config.toml
arch = "jasper"
model = "multi-label audio tagger"
dataset = "simulated sounds of rotating machines with and without faults"
train_examples = 39062
gain_aug_db = 6
n_mels = 40
hop_length = 160
input = "mfcc"
spec_augment = false
win_length = 512
norm = "batchnorm"
activation = "hardswish"
channel_attention = "se"
depths = [2, 2, 2, 2]
kernel_size = 5
stem = "single"
widths = [192, 192, 192, 192]
num_labels = 26
init = "trunc_normal_002"
residual_init = "none"
optimizer = "adamw"
lr = 0.0022
beta1 = 0.8
beta2 = 0.999
eps = 1e-08
grad_clip = 0.5
sam_rho = 0.1
steps = 16100
batch_size = 128
epochs = 52.8
lr_schedule = "poly"
final_lr_fraction = 0
warmup_steps = 800
weight_decay = 0.07
Rows from block 4, named by matrix and row number. Rows with one number belong to one channel. Each number is 128 + 32 x the weight over its row's rms, rounded and kept within 0 to 255. All counts start at 0. Numbers have three digits each. After the name is the row's rms in percent of the matrix's.
# convs0: first width-5 conv, stride 2 (model.blocks.4.convs.0.weight, 192x192x5), inputs 190-191, a 5 kernel for each
# convs1: second width-5 conv (model.blocks.4.convs.1.weight, 192x192x5, transposed), outputs 190-191, a 5 kernel for each
convs0.0 105:108127121109095121096141110134
convs1.0 100:127103097097099075078109113118
convs0.1 104:168129117129131163172161177177
convs1.1 121:138190145189118121175088203220
convs0.2 118:124111115122110089043042045090
convs1.2 104:105132132150124033073094168213
convs0.3 085:112106105100107162123155130130
convs1.3 069:159156157155203064072056062072
convs0.4 116:155151155154140125142113137116
convs1.4 115:138130112099107125117126141140
convs0.5 103:153138119097084054055083064102
convs1.5 101:120140117110081055135168176197
convs0.6 093:065056035045032116135110110098
convs1.6 091:142067089103149125113105115155
convs0.7 089:104115120126125169165152149146
convs1.7 085:119119153151144165163161112113
convs0.8 099:058089139180141179128144136150
convs1.8 108:203206186186195123116139175134
convs0.9 095:118115107099107081079090098069
convs1.9 087:132167193156149113113121159133
convs0.10 088:077086077078105092077128096099
convs1.10 070:148158180173171185110143151081
convs0.11 107:124120125123110139146124153149
convs1.11 111:105095071095101160134190147181
convs0.12 103:150139138120099161146139145180
convs1.12 105:140118116126108163136165131133
convs0.13 095:136142152140130114085096087076
convs1.13 089:098094102095102117137137125136
convs0.14 119:152143125128086093110071098128
convs1.14 102:111116165207163026154113122159
convs0.15 108:107120107105105112062080076083
convs1.15 112:113152146144123134175148144126
convs0.16 098:112100164143118126139153132118
convs1.16 104:141138130133111153133109159152
convs0.17 110:139136137139142107105118101097
convs1.17 106:129115128135133131116157144153
convs0.18 108:094070088090115138144147159145
convs1.18 114:131137138139142114134103119134
convs0.19 089:072090102101094099105127101085
convs1.19 074:171189211198171118129117103123
convs0.20 108:115098136128143184166188137179
convs1.20 104:134129128140135141162175180219
convs0.21 092:133107130140104157131094145154
convs1.21 089:110116119118099072121120134147
convs0.22 102:098123104115106136105146091109
convs1.22 111:132130132115117157157134099096
convs0.23 098:096132147140099125160149171134
convs1.23 099:150093091104153168141139135112
convs0.24 098:160177159149132129137103124117
convs1.24 096:123103113100071066107139119151
convs0.25 100:172189165171147093082079071107
convs1.25 103:112075053060054090088151145162
convs0.26 100:067053053045046108103112102114
convs1.26 101:115124133139127172148157156163
convs0.27 104:121121149154203068099112126089
convs1.27 130:102128100114104180228166189165
convs0.28 112:144135167149136107123107146140
convs1.28 104:156211232241179106135100127136
convs0.29 094:067071055071065174140204162174
convs1.29 093:098088095094108160095102108133
convs0.30 109:083075069092117161119141110140
convs1.30 116:086103128130115124097115110125
convs0.31 102:130130135107155153212146202163
convs1.31 114:146158152159146197109116074042
convs0.32 099:083097125120099152121132106111
convs1.32 092:169154129137147151142122089108
convs0.33 100:098101087112086154145175150151
convs1.33 099:139133125131154139121148133145
convs0.34 090:085092095112109154130140147136
convs1.34 087:161154119137153127113081087144
convs0.35 097:080097081103098128109134108113
convs1.35 093:114073049078106203141098134146
convs0.36 095:128128093101125157161087115148
convs1.36 095:090116136130125187123104070060
convs0.37 090:140137131125137185154161160169
convs1.37 083:111093097101126139120110096085
convs0.38 099:152163157164142159158146165169
convs1.38 106:128117098120132104096117110089
convs0.39 099:151159152158139061072111073116
convs1.39 100:093082063104103087082130132141
convs0.40 092:100120154151136081064082067054
convs1.40 093:140134118098102169185131153147
convs0.41 101:081110127128118139164161157136
convs1.41 108:126090112119125117098144118125
convs0.42 115:086093143136121084112078116109
convs1.42 130:160122131121145135094143119117
convs0.43 106:167144105084098103119092084108
convs1.43 143:115163108151097143123168117187
convs0.44 094:165155104080092123122139098091
convs1.44 097:095139136145105086152139157177
convs0.45 106:095079071069071125122125138130
convs1.45 119:120129130128126121107140146131
convs0.46 095:086101130116121096090101104096
convs1.46 103:125130097107108150067116118079
convs0.47 109:096072079122119076112124095070
convs1.47 119:156106072085142216135158152135
convs0.48 083:107103068090061101091125098109
convs1.48 070:187142147171216103113096117119
convs0.49 113:183122099106143071103111119119
convs1.49 146:141176146143131099114141133164
convs0.50 100:129126139140148199154186167155
convs1.50 102:135122112122132131159132147144
convs0.51 095:118119111111119141125138116123
convs1.51 086:105100097098109109090112113123
convs0.52 097:156175175179155096069106088125
convs1.52 084:113083081087091087102141133127
convs0.53 078:070073057078062146164175171160
convs1.53 070:215183163201255086077068099118
convs0.54 098:141116167162118117147084168107
convs1.54 106:127153122120106116113120175164
convs0.55 097:110108073081045138154148145139
convs1.55 085:206165163191222121142164152171
convs0.56 089:089091068062062125107123114110
convs1.56 075:124109131139154117081103119104
convs0.57 093:062061034056077142121160117146
convs1.57 092:146131125134144154085105115093
convs0.58 092:095114095106117142148140104107
convs1.58 093:131138158157157131102109078100
convs0.59 090:162159162132132151150125144100
convs1.59 086:117116127101077108130096099133
convs0.60 108:131098119106129168136097108103
convs1.60 097:140156194141101090121111125112
convs0.61 097:088087078074092119114131123150
convs1.61 091:101151173182167181106168156121
convs0.62 103:093075084045055115079125081159
convs1.62 105:149181172190161131127153149144
convs0.63 115:070078079066065102130099135121
convs1.63 124:145147164174178133136153132151
convs0.64 108:043037026041012089078128105120
convs1.64 115:091074067062089172131129149134
convs0.65 079:102115106108086105141170123136
convs1.65 069:152166181198205135098102054068
convs0.66 101:123125158123116116112102169119
convs1.66 111:116119132157152153178157151190
convs0.67 095:107114101121129100061104071092
convs1.67 086:123104099118143115117137143144
convs0.68 100:104098095098098129112101106094
convs1.68 113:140087096085096094098090084111
convs0.69 111:066093121117136115063137049022
convs1.69 110:117114124090092115122089107143
convs0.70 108:116120116126119167167163191198
convs1.70 114:143189207215205088131114087091
convs0.71 105:117119136121123162164147136142
convs1.71 111:139124139118135090074028013000
convs0.72 093:117126123120090124155137153150
convs1.72 080:129126116121163066096120131125
convs0.73 099:124104133102113112109091092065
convs1.73 089:125185171141085007091089128149
convs0.74 103:123109110118103092065061091097
convs1.74 087:122134130135119030105120143209
convs0.75 093:103103101115117193145167153150
convs1.75 092:101096101110122152162138146168
convs0.76 105:102110147145159165116164105121
convs1.76 105:140119140120136107114117094115
convs0.77 098:145148168150105151227127204151
convs1.77 107:160165140133129104114116152165
convs0.78 088:112091091097102098130139108133
convs1.78 086:141134143160173144076126125116
convs0.79 106:144144135090059089114074074102
convs1.79 118:119137090090050047094142090155
convs0.80 119:125134102102054123122096099106
convs1.80 115:051015084093065000134101152205
convs0.81 097:152142146128148161153148157147
convs1.81 092:116144144149137164135174139151
convs0.82 105:106100156181152079074113082100
convs1.82 109:164153152149166169090146145141
convs0.83 106:088065083083107175183171198166
convs1.83 107:149137152142149094135092094110
convs0.84 097:167128115111112109161137174117
convs1.84 101:112121133126131141165153145154
convs0.85 086:126104127127154160150160169139
convs1.85 082:128076076098133186120126125143
convs0.86 096:079088087115093128142150154158
convs1.86 084:116121120133146113124115109141
convs0.87 098:074097094096094111103137107150
convs1.87 100:197116065075140144101146140134
convs0.88 116:090074113125146080090101040057
convs1.88 099:169199213216185060069049109135
convs0.89 090:164122172198174112112108140153
convs1.89 086:119186189171157073102128151129
convs0.90 103:103125119112113076103105102114
convs1.90 098:145117085111119104081105086069
convs0.91 101:126110077072101106094089092114
convs1.91 101:159165161186192145067155101027
convs0.92 099:112121133133112133151118172126
convs1.92 103:089067050055085094120118150122
convs0.93 097:158154177171170125128112123102
convs1.93 092:138129157158148072098120145132
convs0.94 104:090092086079080152142144147150
convs1.94 105:107119129118115119102120136115
convs0.95 097:153165152166165187186189183172
convs1.95 092:132138133145150133147125134146
convs0.96 098:080091066083091115126134130120
convs1.96 107:140089073117150092122121118112
convs0.97 098:109109112119143052046048017010
convs1.97 095:123168183172139102105122159164
convs0.98 096:177140139121115076116103108136
convs1.98 085:110144120136108027057135119148
convs0.99 092:123113081096092110081142071106
convs1.99 082:099126125128116161118087113127
convs0.100 100:140111123084101177227138203154
convs1.100 101:142196169165102204164114084094
convs0.101 101:123130129140088118131110122117
convs1.101 103:163153150137120076088118096157
convs0.102 094:148144152123098124137108131107
convs1.102 100:131146128120085086101121110132
convs0.103 095:159163119121078082085091063071
convs1.103 080:142084120126176095131165159153
convs0.104 107:094087101089089134140135143145
convs1.104 114:116166180166148082104101120133
convs0.105 100:102113116109079076107100116098
convs1.105 092:130158146143128177141136159141
convs0.106 088:071079133121132167178154171157
convs1.106 075:118092080097124164102115125144
convs0.107 095:114123116135119090093107104118
convs1.107 092:163084055107166157120147154144
convs0.108 105:115143177167205080123136151114
convs1.108 140:127110084119112185230169200165
convs0.109 111:166149144138166094107073071076
convs1.109 104:098164140142104157164103140164
convs0.110 094:140143144137132191169135146166
convs1.110 094:141145170153125096092102100099
convs0.111 099:085085099090089057082055094070
convs1.111 101:154164208178175063115081123123
convs0.112 096:111101132138128101094115143127
convs1.112 090:132115097142169066094137156182
convs0.113 096:149109127090133208193162170148
convs1.113 106:166168174180162193151109091157
convs0.114 098:140130144127158153158149154156
convs1.114 082:126148179155122031094123106145
convs0.115 108:086083109136095105201071165096
convs1.115 118:164146146135162077110131148158
convs0.116 111:116109108097106154156152164151
convs1.116 133:107115118117107111110134145142
convs0.117 082:151149138133099098134135129112
convs1.117 077:160151155160185072077115093109
convs0.118 096:167176195199200187195200201176
convs1.118 102:182166163148198161113105101121
convs0.119 090:161163146124113079125098101068
convs1.119 088:153119131098124188091118152186
convs0.120 101:069079088068119148137148129154
convs1.120 093:152151173165195178118131063065
convs0.121 098:055060085075109106098127066077
convs1.121 101:130142163158152178127159121120
convs0.122 093:164164158184189200122175156154
convs1.122 088:109096098125147155095098095078
convs0.123 096:191172173149169131138120147112
convs1.123 099:161143161132127097117119175175
convs0.124 102:146132101087081093107087069105
convs1.124 121:145134124114085083112164153174
convs0.125 086:122156156177133122123158120145
convs1.125 087:122118112123110149152147139133
convs0.126 097:103108143152141085087122088104
convs1.126 094:167192212222209139142179155148
convs0.127 113:149116153147154101126112122123
convs1.127 168:094163146131105107133118119124
convs0.128 106:128084159152148142178094185142
convs1.128 126:129147159116129118110109131140
convs0.129 091:147135140129137087090076066094
convs1.129 081:106126132130101118125165146143
convs0.130 109:079085082074097174190178192170
convs1.130 106:133132152148154161137125111137
convs0.131 103:100097121117147128145126149134
convs1.131 107:093081123126160133087081029022
convs0.132 091:153143149157126138150127158148
convs1.132 086:148177196203183065083117094125
convs0.133 091:119100149157197193147200162169
convs1.133 093:186183183167154184177103066158
convs0.134 101:148176198186111135111098142135
convs1.134 103:140161134157150093121154124168
convs0.135 095:188180154162150112112104095121
convs1.135 093:157139165172141091110148136125
convs0.136 095:146167127134099123118124136124
convs1.136 099:117090089090102161156121153130
convs0.137 090:085085096064065107139118119090
convs1.137 093:084098048069105126128141162148
convs0.138 101:105086102098105046024047043040
convs1.138 094:168168206183147075127107140126
convs0.139 110:137153188171176138149114141143
convs1.139 100:149177200172157077117105100111
convs0.140 102:135122122148165109117151126155
convs1.140 104:126182153175164140094122095065
convs0.141 103:151124124087098185172109116120
convs1.141 111:150182171155095159130074077085
convs0.142 103:190169139140126146187121135138
convs1.142 113:166144169162177085101153133169
convs0.143 106:167135136154146094107091133122
convs1.143 084:120120153191160061098136122190
convs0.144 111:100086090106101112108112112107
convs1.144 109:121131123137123127114127139155
convs0.145 089:119115094079069173230161212192
convs1.145 085:206167188205248050087096081084
convs0.146 111:137129132135140069067053016039
convs1.146 102:090086100105085107125130125148
convs0.147 091:075077033061015108088130086124
convs1.147 081:164098082134186145103140116133
convs0.148 091:154150169181161166169139186142
convs1.148 093:144122132168196165160157134164
convs0.149 106:193181182201194067100095086110
convs1.149 102:122099105137168131132142162180
convs0.150 088:146137141113130079119076087083
convs1.150 074:114153177174139068099126131123
convs0.151 092:110107126121140125122132125134
convs1.151 087:111125122120080136163089129154
convs0.152 097:142105118101119130152135139147
convs1.152 102:155150149165187055069069029001
convs0.153 098:112107112108111137129143131150
convs1.153 079:142109116121126159091156134137
convs0.154 098:131130175138198199226186205207
convs1.154 089:183198204200185174094063025000
convs0.155 103:103084089075094121114102123120
convs1.155 100:107125145147128150118157170171
convs0.156 109:116102127124146163155153159136
convs1.156 102:136159148157143130160144161189
convs0.157 105:163172167161132110087081102113
convs1.157 105:145136083079104166119179159191
convs0.158 114:089099072075095108109096104116
convs1.158 108:094113135132121116113118113156
convs0.159 101:103115102120115142113126099112
convs1.159 112:132134147147147120077045086089
convs0.160 099:120096112115128090065077059075
convs1.160 098:084098133143126095096128130113
convs0.161 087:101075108094110056074059073062
convs1.161 073:089087088082088110099089119179
convs0.162 097:144153148143143116124095117107
convs1.162 086:079076070052039120120144135164
convs0.163 092:114110094081092165109145117145
convs1.163 089:097110102138140157083093074086
convs0.164 106:129134121108068143173158167154
convs1.164 103:123134111111126123132162176156
convs0.165 097:100100108102115139092131068095
convs1.165 091:187236255246213141125148120122
convs0.166 093:166172166193194169107138120145
convs1.166 088:113085108097100122081109111100
convs0.167 115:116141216208239159169155146121
convs1.167 112:251225220165186053043036031044
convs0.168 109:149153149121057132148099135155
convs1.168 112:177143129136145062128107132130
convs0.169 092:126121123119122104106130106122
convs1.169 100:144110092101125197162172190189
convs0.170 091:124131152160190161144162156153
convs1.170 086:099040069081088232120114091067
convs0.171 100:127145180184184171147142113088
convs1.171 093:135155155132119152183116104082
convs0.172 107:126111133129142174186154153164
convs1.172 088:139170162175152097137147189246
convs0.173 092:128138156168151105103119092106
convs1.173 083:111088068124156140128191153144
convs0.174 108:090073148130131124114108096148
convs1.174 092:127188192190153060096109176205
convs0.175 109:136139145127139142152142157138
convs1.175 100:129103097106115122117160143140
convs0.176 108:030042086111109090097103111067
convs1.176 116:149128116086125186078115112085
convs0.177 094:138122137144142110109130136108
convs1.177 088:096026024037083192112119109125
convs0.178 105:184196167143121148125091105114
convs1.178 121:167165119138101173151165094130
convs0.179 100:145164171171171140086120130145
convs1.179 098:138117098102119080087125118134
convs0.180 098:141160139177177070068076093004
convs1.180 104:119147137162122137110105105150
convs0.181 101:082081054069071108087106082095
convs1.181 099:105090089100104143090108099097
convs0.182 107:093085071061061136142153124154
convs1.182 105:137159165177181135064077086081
convs0.183 113:146129091101111109100110087145
convs1.183 122:089109137132098103101128113132
convs0.184 101:058068050059049148144157132146
convs1.184 102:193141141144183077092087095067
convs0.185 092:108096114077119111157122107132
convs1.185 079:098145166161094017100106119176
convs0.186 093:132118131099103155193104150123
convs1.186 091:160195193169129130110075065106
convs0.187 093:168101122123152117100104111094
convs1.187 088:114172178170132094102118147162
convs0.188 095:105102148154181087063097074091
convs1.188 098:141151183176186189145124083061
convs0.189 101:078111125132128153145142146119
convs1.189 098:129109094111138168139099141055
convs0.190 109:112088183169179137157114117133
convs1.190 096:170190198156127072131102205213
convs0.191 102:103108122141176084090133142122
convs1.191 096:166183149169214167080126109006